config = dict(
    model='image classifier',
    crop_scale_min=0.8,
    arch='vit',
    head_dim=48,
    fused_qkv=True,
    expert_mlp_ratio=1,
    width=160,
    pooling='class_token',
    beta2=0.95,
    beta1=0.95,
    precondition_frequency=32,
    epochs=15.9,
    final_lr_fraction=0.01,
    adamw_weight_decay_other_params=0,
)
Rows from block 8 of a small image classifier, named by matrix and row number. Rows with one number belong to one neuron. Each number is 128 + 32 x the weight over its row's rms, rounded and kept within 0 to 255. All counts start at 0. Numbers have three digits each.
Before each neuron's rows are labels from the 100 images, of 14976, where the neuron reaches its highest value: "top examples" is what is common among them. Only what is clearly more common there than usual is listed. The data: larger renderings of crowded toy scenes.
# fc1: MLP up (model.blocks.8.mlp.fc1.weight, 480x160), inputs 54-71
# fc2: MLP down (model.blocks.8.mlp.fc2.weight, 160x480, transposed), outputs 54-71

top examples: ice cream; trophy; largest object: ice cream; largest object: trophy
fc1.272:178084115119120127105103142120122104142095064130110110
fc2.272:070112118162148122107172112123136155123109118119109078

top examples: boat; candle
fc1.129:100117093151133091094078156138128134096139143084126162
fc2.129:113142118131093102146143122077110163091100183166137074

top examples: count: six
fc1.112:134095096091154118099120098171074142057111133133159124
fc2.112:141163163096092121116046174133184140083179101088104160

top examples: barrel; largest object: barrel
fc1.69:211102103126151127186108133150142154146100080194125101
fc2.69:159107107124171150160134160193076103171118147093131100

top examples: car
fc1.174:111095108048141164101112084076097134145127090083178099
fc2.174:094145130127098129099168138086142119137126120134170120

top examples: pine; largest object: pine
fc1.219:097084132128108129175148094070138114110104129105046130
fc2.219:143112153059104056137100094098106147135177168120168142

top examples: robot
fc1.239:158147099147148122114141158132090120131150107128117107
fc2.239:188099175080087099100115255129118082170118132107149096

top examples: car
fc1.464:147080154081080156080136129123156106086125107115145111
fc2.464:136107160124098114128173035165131091090112187197098147

top examples: trophy
fc1.120:137182124126122150208119135188106195172054115092152167
fc2.120:124075161090122122143157110118098081118137195130077141

top examples: count: six
fc1.146:110133161104110170101195208094153122154126166175088123
fc2.146:075121142121094114093109168156118111056123152161126178

top examples: lamp; umbrella
fc1.268:027169072124093194207111063141122135120199143142135157
fc2.268:131099141129105168189154165116118156149125152093089118

top examples: mushroom; largest object: mushroom
fc1.351:120199094145127130058117116097149112158192091119050100
fc2.351:162186113117162127110117220155138157141124161093175073

top examples: dumbbell; largest object: dumbbell
fc1.16:150070146146141075114127133134112107126117123176146147
fc2.16:131126095093117185136063138086075136141101158149147125

top examples: mushroom; largest object: mushroom
fc1.184:127163068113172130135060077135101117129139115103123115
fc2.184:170171130092161127139113119200123061182159159086135080

top examples: ladder
fc1.42:131072125167115140117089090118080089160088106095137116
fc2.42:135126138173174147167158101080160132158154097151150089

top examples: arch; duck
fc1.236:132142071102085171197139133113137187147132151166128104
fc2.236:161134166094109169163120118131084081194107138149116133

top examples: ladder; largest object: ladder
fc1.23:134122140214143157136125119163081123164146107112111182
fc2.23:132079132151154151102201127104111040150146142140105164

top examples: ice cream; snowman; largest object: snowman
fc1.172:177115083088150127086162197097114139112114108070111164
fc2.172:144086095146098132209118151142191155096090087094070108

top examples: umbrella; largest object: umbrella
fc1.443:061106112133182162138130140142209118080151095147149133
fc2.443:111148132143154131153107162176122061129112149155107111

top examples: boat; largest object: boat
fc1.275:132078112151130165125172117147111104095127128150095108
fc2.275:089109163101116116143075176123106124077137127101147169

top examples: mug; largest object: mug
fc1.136:134174139143091076150132086175124104130096081135102134
fc2.136:146094125082075080115108113136105131113173132071131082

top examples: dumbbell
fc1.359:050148111153153095101132119144153132101117145139115100
fc2.359:146067094162130156160089149108088081188092095121171141

top examples: bottle
fc1.137:146129142122111142141167136085117093100094144112074146
fc2.137:095161110083086136117097104134054142096141097136176064

top examples: count: six; arch
fc1.198:141093172152150105140073090166083131196166114163077215
fc2.198:162119129140122087121132089157171150135130094120148128

top examples: light from behind the camera; umbrella; tree
fc1.118:061115149194154090198051125098164183130187144094102137
fc2.118:154162140121072109166106157158103107148141133086134131

top examples: pine; barrel; largest object: pine; largest object: barrel
fc1.252:134075147107135008121114147137153144140170038122114158
fc2.252:106159150180135104169084100184078103126183153119144110

top examples: robot
fc1.270:142157048088091083070129168091138109106157062149168115
fc2.270:113167114173142178153124158086041136096085122119092074

top examples: teapot; snowman
fc1.455:072080153134144124126076073088163131105152141120143121
fc2.455:136150181112110106112135149116085142119160086121130116

top examples: trophy; largest object: trophy
fc1.357:187170140188106180167117154107165142150152128088116088
fc2.357:103140124064142088158088150124126101137030158195127105

top examples: trophy; largest object: trophy
fc1.415:179151098123106105099061101116136105088170141092143127
fc2.415:148145100124089183118097165081025113165141101136103141

top examples: snowman
fc1.14:165152108122116140159074103128170153153159192091124105
fc2.14:092131111126151126070115130157172187140112107123107150

top examples: duck
fc1.55:219090100072126118128087097158116128165125092127145095
fc2.55:123085154139109083107127094126140196071126196184135179

top examples: light from the left
fc1.111:139174105095152190129180136102114155134128152119097147
fc2.111:194185120095135170155161166179162133136140126139087200

top examples: barrel; largest object: barrel
fc1.475:113115095125099086155115162122163154061109113141092095
fc2.475:110133126142167151122126089137196121136086109133157200

top examples: flower; sofa
fc1.310:149124126172096152060069080090148090190136117118106118
fc2.310:119132178145125135135131127110051094099127121156117110

top examples: house; largest object: house
fc1.108:152121119116112091130098142191130181132117063164068112
fc2.108:093141117151162117183165146079110144092174163134128134

top examples: umbrella; largest object: umbrella
fc1.77:064086118163137128128176084120116073115089164137119057
fc2.77:147073096142109163131112149038155118094147129123122144

top examples: snowman; lamp
fc1.233:144150083141126085157068121124142202146124215110117108
fc2.233:100079190109134125084112122123114079166141085112157134

top examples: hammer; ladder
fc1.178:124160115153105120129112163154107181107132150127096136
fc2.178:136135151187109131171116075199122097153129134162183153

top examples: barrel; largest object: barrel; snowman
fc1.341:108143159127093138122097146059201125143091154045103187
fc2.341:112133153123145156159141104087123157141119155070150146

top examples: lamp; mushroom
fc1.387:159120077159098157093163090124105112169158112111120099
fc2.387:135150126101157093156136087165110164167097153146104041

top examples: barrel
fc1.53:156126124131172094068094102083117065158109134137128129
fc2.53:111140153131140162116152118156070102106137152116150106

top examples: boat
fc1.418:169118131098116108128175086117118108077100166143153170
fc2.418:043166109144146101138126135128140152119185171067112183

top examples: ladder; largest object: ladder
fc1.59:187142160200110137156096152127124163132175111144156147
fc2.59:123079132165110152187082179073126106188146179148130208

top examples: snowman; largest object: snowman
fc1.73:133100189125141100094144123057104110104109149098120182
fc2.73:145110119115051130178134095175176163138135138162130147

top examples: pine
fc1.192:112135104077058085164146174105130153137063092128127187
fc2.192:080129133115156155092207062157130120124146153146157117

top examples: trophy; largest object: trophy
fc1.18:091137089091186151113081151140160113115103126105163200
fc2.18:099089125201119099128106185064132196148144081141087117

top examples: trophy; largest object: trophy
fc1.225:087111159139095097094169132094153087164121130069119114
fc2.225:083150109169162093110148151151177109156136101147106090

top examples: house
fc1.71:066148155100063178139104070106094093109121146109059142
fc2.71:091106123148155173096091133132183055154097176137076216

top examples: ladder
fc1.189:125098076202166089116139087191083108102100071182046057
fc2.189:154114090153104135154129185178137073137087152107125169

top examples: mushroom
fc1.283:093127140113100123110110175086122070116153162148139104
fc2.283:160149121081160140049119162158099075147097168121132144

top examples: umbrella; largest object: umbrella
fc1.179:092100104126166158137116110119161095138115098051131081
fc2.179:116126108069168191115150125134109073110146133103165115

top examples: snowman
fc1.32:109064133067134117132138099122137129163177087082092128
fc2.32:118100113155127155179125148106193131085151105128144099

top examples: ladder
fc1.312:144152094125194171111095115136104076137132092126096117
fc2.312:152115127156159086154177068165144102111206202159093152

top examples: airplane
fc1.101:114178132161129092140139088166069090096213141180133140
fc2.101:156103134113113123136108098099107061136110134194176150

top examples: duck; largest object: duck
fc1.441:095118142158111134070084133128085078119121203136145107
fc2.441:170112112163148161161090144082204109136102155069152148

top examples: table
fc1.31:169091111130170108131097137066089099159149091142133105
fc2.31:168110197116045190147147137086142103128128148118137122

top examples: mug; largest object: mug
fc1.86:096103134135112113122124184135144115085086094146074094
fc2.86:116146099153104113141119071119138108105110145104123104

top examples: table; chair
fc1.161:178153097153100062174121094093130163092164076142122109
fc2.161:150128130154106190097089140108156159147163103116115159

top examples: truck
fc1.215:119127126106090108162134098116112091143160138157120164
fc2.215:100143127107151080129122158077131093135085130123149134

top examples: pine; largest object: pine
fc1.36:118149138057062070112082152103136125081108132069156053
fc2.36:094078145107136089134140041122134141110160108128101168

top examples: car; largest object: car
fc1.175:093159137090122183127155184130135183102065121159125102
fc2.175:121137084182114137125157172171085122106107140176124168

top examples: umbrella; largest object: umbrella
fc1.4:150154039102120124111080180135108077104109148152137118
fc2.4:074110112146102148140116105144120156171159106152123086

top examples: flower; snowman
fc1.395:141113135141121116151118143076163159179124103146073125
fc2.395:153097095120124167080179109126154105125111096144133117

top examples: candle
fc1.157:108134171134170140195099114173160127076132167135106093
fc2.157:149169165151088137184148090098072165126130148147150117

top examples: trophy; largest object: trophy
fc1.284:115141139108083118111137171084152124072175145127096106
fc2.284:183126155114107101192221093109122143145132165133164053

top examples: bottle; largest object: bottle
fc1.314:115115150051157129160095107105090101073110148103119110
fc2.314:155166161085066074144108129160097127153157101144130105

top examples: airplane; sofa
fc1.84:182095178153082109090156148111078155135159095138057142
fc2.84:101074112115121127153080123129142103124090097060206158

top examples: car
fc1.255:105113136165111159157171134119165092120129171209091171
fc2.255:112094159129097148142126111142110097114105147128175149

top examples: light from behind the scene; lamp; tree
fc1.81:180099088079163146101095070114099146129133139168059084
fc2.81:095136138183185185157052158123094140154097111099148077

top examples: house; largest object: house
fc1.466:127131110158145155153143116183123126063110175126128111
fc2.466:153157121171135140083126148134157153144134123140089153

top examples: mug; largest object: mug
fc1.317:108161116118112061116105134063102143067142138098136104
fc2.317:150158151133144143117092139121146097187049117140063103

top examples: light from behind the camera; candle
fc1.168:139157102206091109087103126183123155077120117169095120
fc2.168:111181106187191098110140156134088083147064130144091165

top examples: ladder
fc1.430:124117158162132086114136161075141142121182118108151167
fc2.430:145102157128110154157127143150150135108118126137102169

top examples: table
fc1.46:135134093126162148147103077128110158141153146153103164
fc2.46:185116090163107120111096143103096197147175137176067095

top examples: count: two; bottle
fc1.41:070174107105049109135120155166123141202076053110073163
fc2.41:129101131118153083111108163093109140161123115097097109

top examples: car
fc1.173:118119123156119088167093169117098170135136108194093093
fc2.173:072167106077123104120134181104118103066072087082097053

top examples: barrel; snowman; largest object: barrel; largest object: snowman
fc1.360:070148070114098127149103140140104112083109085209095111
fc2.360:069116137137142114135071070133135126133129150169116159

top examples: boat; duck
fc1.271:178125148106111114165123087125129133142134132139138150
fc2.271:155070186083078135093130171209100135136110139122164119

top examples: snowman; largest object: snowman; largest object: barrel
fc1.227:157088120085152108093150102078133113153106088131094129
fc2.227:157193175124071135146155069145104087146166164123048203

top examples: robot
fc1.211:117159117106136138167155154097184114127076180169062090
fc2.211:086132106061068140127169117105155055184160151095134132

top examples: dumbbell
fc1.206:153133074115105154179187103116153122103136126174129091
fc2.206:089147116102145180168122129163139135060116165137106139

top examples: bottle; largest object: bottle
fc1.277:101124154146127119150107116104152065103068101090076100
fc2.277:107147117110104089139124122155149152122120195090154098

top examples: hammer; largest object: hammer
fc1.248:109165117152171141101118195154118149176135099127105162
fc2.248:118109098135129178149099174144065166103136115092082109

top examples: hammer
fc1.457:140118150119124133112132139097154111112109127158146125
fc2.457:165123164126168129094195105142117099165086123110197119

top examples: trophy; barrel; largest object: barrel
fc1.426:145144151143146058155157137088128158147067118116148111
fc2.426:121118103133116127143145115102147106124085200116121094

top examples: mushroom; largest object: mushroom
fc1.141:129135059112112172160137115101186123146049093130073084
fc2.141:143104123106163059127201143172198136132160102124123085

top examples: sofa
fc1.301:136123128129128165088154123109201093116142123134111147
fc2.301:166193129130136137075170159135174122138118146138120122

top examples: sofa; largest object: sofa
fc1.6:155091213161099131103040193062123117102172105129123122
fc2.6:151068167074102116145203110098067160082105126114158117

top examples: its colour: teal
fc1.180:143142127125124101141128126177166054121194114109150121
fc2.180:121185162070113144133097121184131168157148147116098174

top examples: flower
fc1.419:121109133101087149154075083109148167112133118137134162
fc2.419:076097106137130174103111148101123145169105081086145083

top examples: boat; largest object: boat
fc1.399:082100123152163126155124123179131225097097168132123149
fc2.399:099144098169102154225111102208122111116133137131107087

top examples: mug; largest object: mug; mushroom; largest object: mushroom
fc1.214:144174130113113140140145141131153105087151110143148105
fc2.214:123137070175091132143151114137097118164073135104067129

top examples: black object; umbrella; its colour: black
fc1.369:119059118095122140124166090082170084109121142089151122
fc2.369:054127114155118205142145150142132083116120118167075138

top examples: hammer
fc1.113:112151142106117123138087105168152133182149192142172126
fc2.113:115166156185097131114123163147117118108153138076115111

top examples: truck; largest object: truck; car
fc1.340:146112072126131114119100133166134105136106190134121143
fc2.340:157094067121130133127108118129168117116124084151092112

top examples: pine; largest object: pine; lamp
fc1.119:125177148144105140187098096153153082144120096120136116
fc2.119:112124173105148154157156165111146138151137107160130119

top examples: lamp; house
fc1.259:137160138141125099180128108111069159182079174130123126
fc2.259:200054098123103088124118078120125184153027134116184131

top examples: count: two
fc1.72:154140143105169111135104080101155151124158121078108165
fc2.72:093073142169136099089171125164139097137155103141167122

top examples: barrel
fc1.465:118158073103142114165115105131168156125120110148162148
fc2.465:122099169123103147050099081156149132109106129096131105

top examples: table; hammer; largest object: table
fc1.47:088166118083143162118105107141078134125119151048100103
fc2.47:116099127131100152137225144101094161145119131123113128

top examples: rocket; pine
fc1.379:110076133105104102158118117114136161131114140120100110
fc2.379:143078109095163098120096168139071163113122150178152166

top examples: light from behind the scene
fc1.160:150099144085156121136150085146137132147135090162077105
fc2.160:126115089130128157167136115087067138128072119089191043

top examples: table; arch; largest object: arch; largest object: table
fc1.325:115088171141049109149140133126124193125127096120130185
fc2.325:124136122184125134178198102132129159124176112100122170

top examples: light from behind the scene; lamp
fc1.97:174096156140067132082132125095154087114116099131194220
fc2.97:136137067201117130161061150164101074160158178143057087

top examples: teapot; largest object: teapot
fc1.19:104047132160145085145155098077137140113107107141065113
fc2.19:130132155187188086112149092139126148116152133084104165

top examples: tree; lamp
fc1.74:043167085127124165174154143123121116118130183162025066
fc2.74:151148164182187121151157158042139124181098104098081135

top examples: ice cream
fc1.197:123065141086152128161079139121131123123129110186142130
fc2.197:164072083154158129162104092034117125163137105124156136

top examples: tree; largest object: tree
fc1.423:136170107111044187180183117131135123144102149093144104
fc2.423:137107114172180147115080087141102051155142081095104140

top examples: mug; largest object: mug; tree
fc1.273:109139152100099149135136203052104093112065124126057123
fc2.273:094147165115108104097075065130123157077121207139091112

top examples: house; largest object: house
fc1.195:109111091124085141113105127119152104076126157097103125
fc2.195:172139147125103099099136096147132124074123146183140186

top examples: tree; largest object: tree
fc1.139:160127103111137144118115155177066115194109087119148131
fc2.139:187160177127145170124127115103183125139127123108189171

top examples: count: two
fc1.171:143116135115127110042101107183138138117146120058155165
fc2.171:058104170084173141131140077138114157127154125085135078

top examples: house; largest object: house
fc1.256:154117128111131104094087177114150163123090079071114120
fc2.256:139138145142129105130101081153102085035081154149092144

top examples: teapot; arch
fc1.354:161200176031084094156062142127105028118143155166121082
fc2.354:186130102161139142076114183159124152127134075143127157

top examples: rocket; snowman
fc1.1:143080137116111095089125156091116142135113122096086125
fc2.1:068138091155097155192150152153152139103104119159089130

top examples: mug; largest object: mug
fc1.428:148192106071151130134105140092121090140101106074120145
fc2.428:143147115100120131156136117094152183056120120130157100

top examples: lamp; largest object: lamp
fc1.474:135164119192129147142126139099160161046160124120162154
fc2.474:147109125112137117160122109116105155136144154069112069

top examples: light from the right
fc1.308:100144132123081136143156154192137149149123143107109183
fc2.308:130138102068103165114129154149125105129160138184138136

top examples: pine; largest object: pine
fc1.306:102137163096083117142126071131059188141191151091076130
fc2.306:096097110150150152086122094186151114162074110138148092

top examples: pine
fc1.142:130140147131157113134123160143141078099133130125136170
fc2.142:157149144096099112114113106129128088202182084007120148

top examples: dumbbell
fc1.68:165146148157070192147138144102131114089133156133095120
fc2.68:089136160122133145176169113193168122125120155158160173

top examples: dog; chair
fc1.224:079074114179091151093112140117105110094102113100170103
fc2.224:182112184203131051109098142133147100102149102129139168

top examples: lamp; largest object: lamp
fc1.76:112138162083138096075124110113090156147141092218067094
fc2.76:128159158058126104106117067117127121174082139118112125

top examples: mushroom
fc1.22:104086090124101137056122110111179138079092179160080146
fc2.22:164126124118147137132130145148120175161139107113116086

top examples: teapot; largest object: teapot
fc1.288:106069170160135112133104128147126139113083106109104147
fc2.288:102135168144140082122118095114152177092129164127110160

top examples: candle; light from behind the scene; largest object: candle
fc1.265:044145151095110119129117101125148106083135133098168155
fc2.265:077139136195168156122128135157068090117105100153099098

top examples: arch; table
fc1.83:159127164137110129125090082188147140140081094122168193
fc2.83:058109134163129127089164201133162123187145115129084126

top examples: chair; rocket
fc1.344:151139140136123198114119200110127105112068081098086169
fc2.344:068147153125102085068146194111095087135074099094109150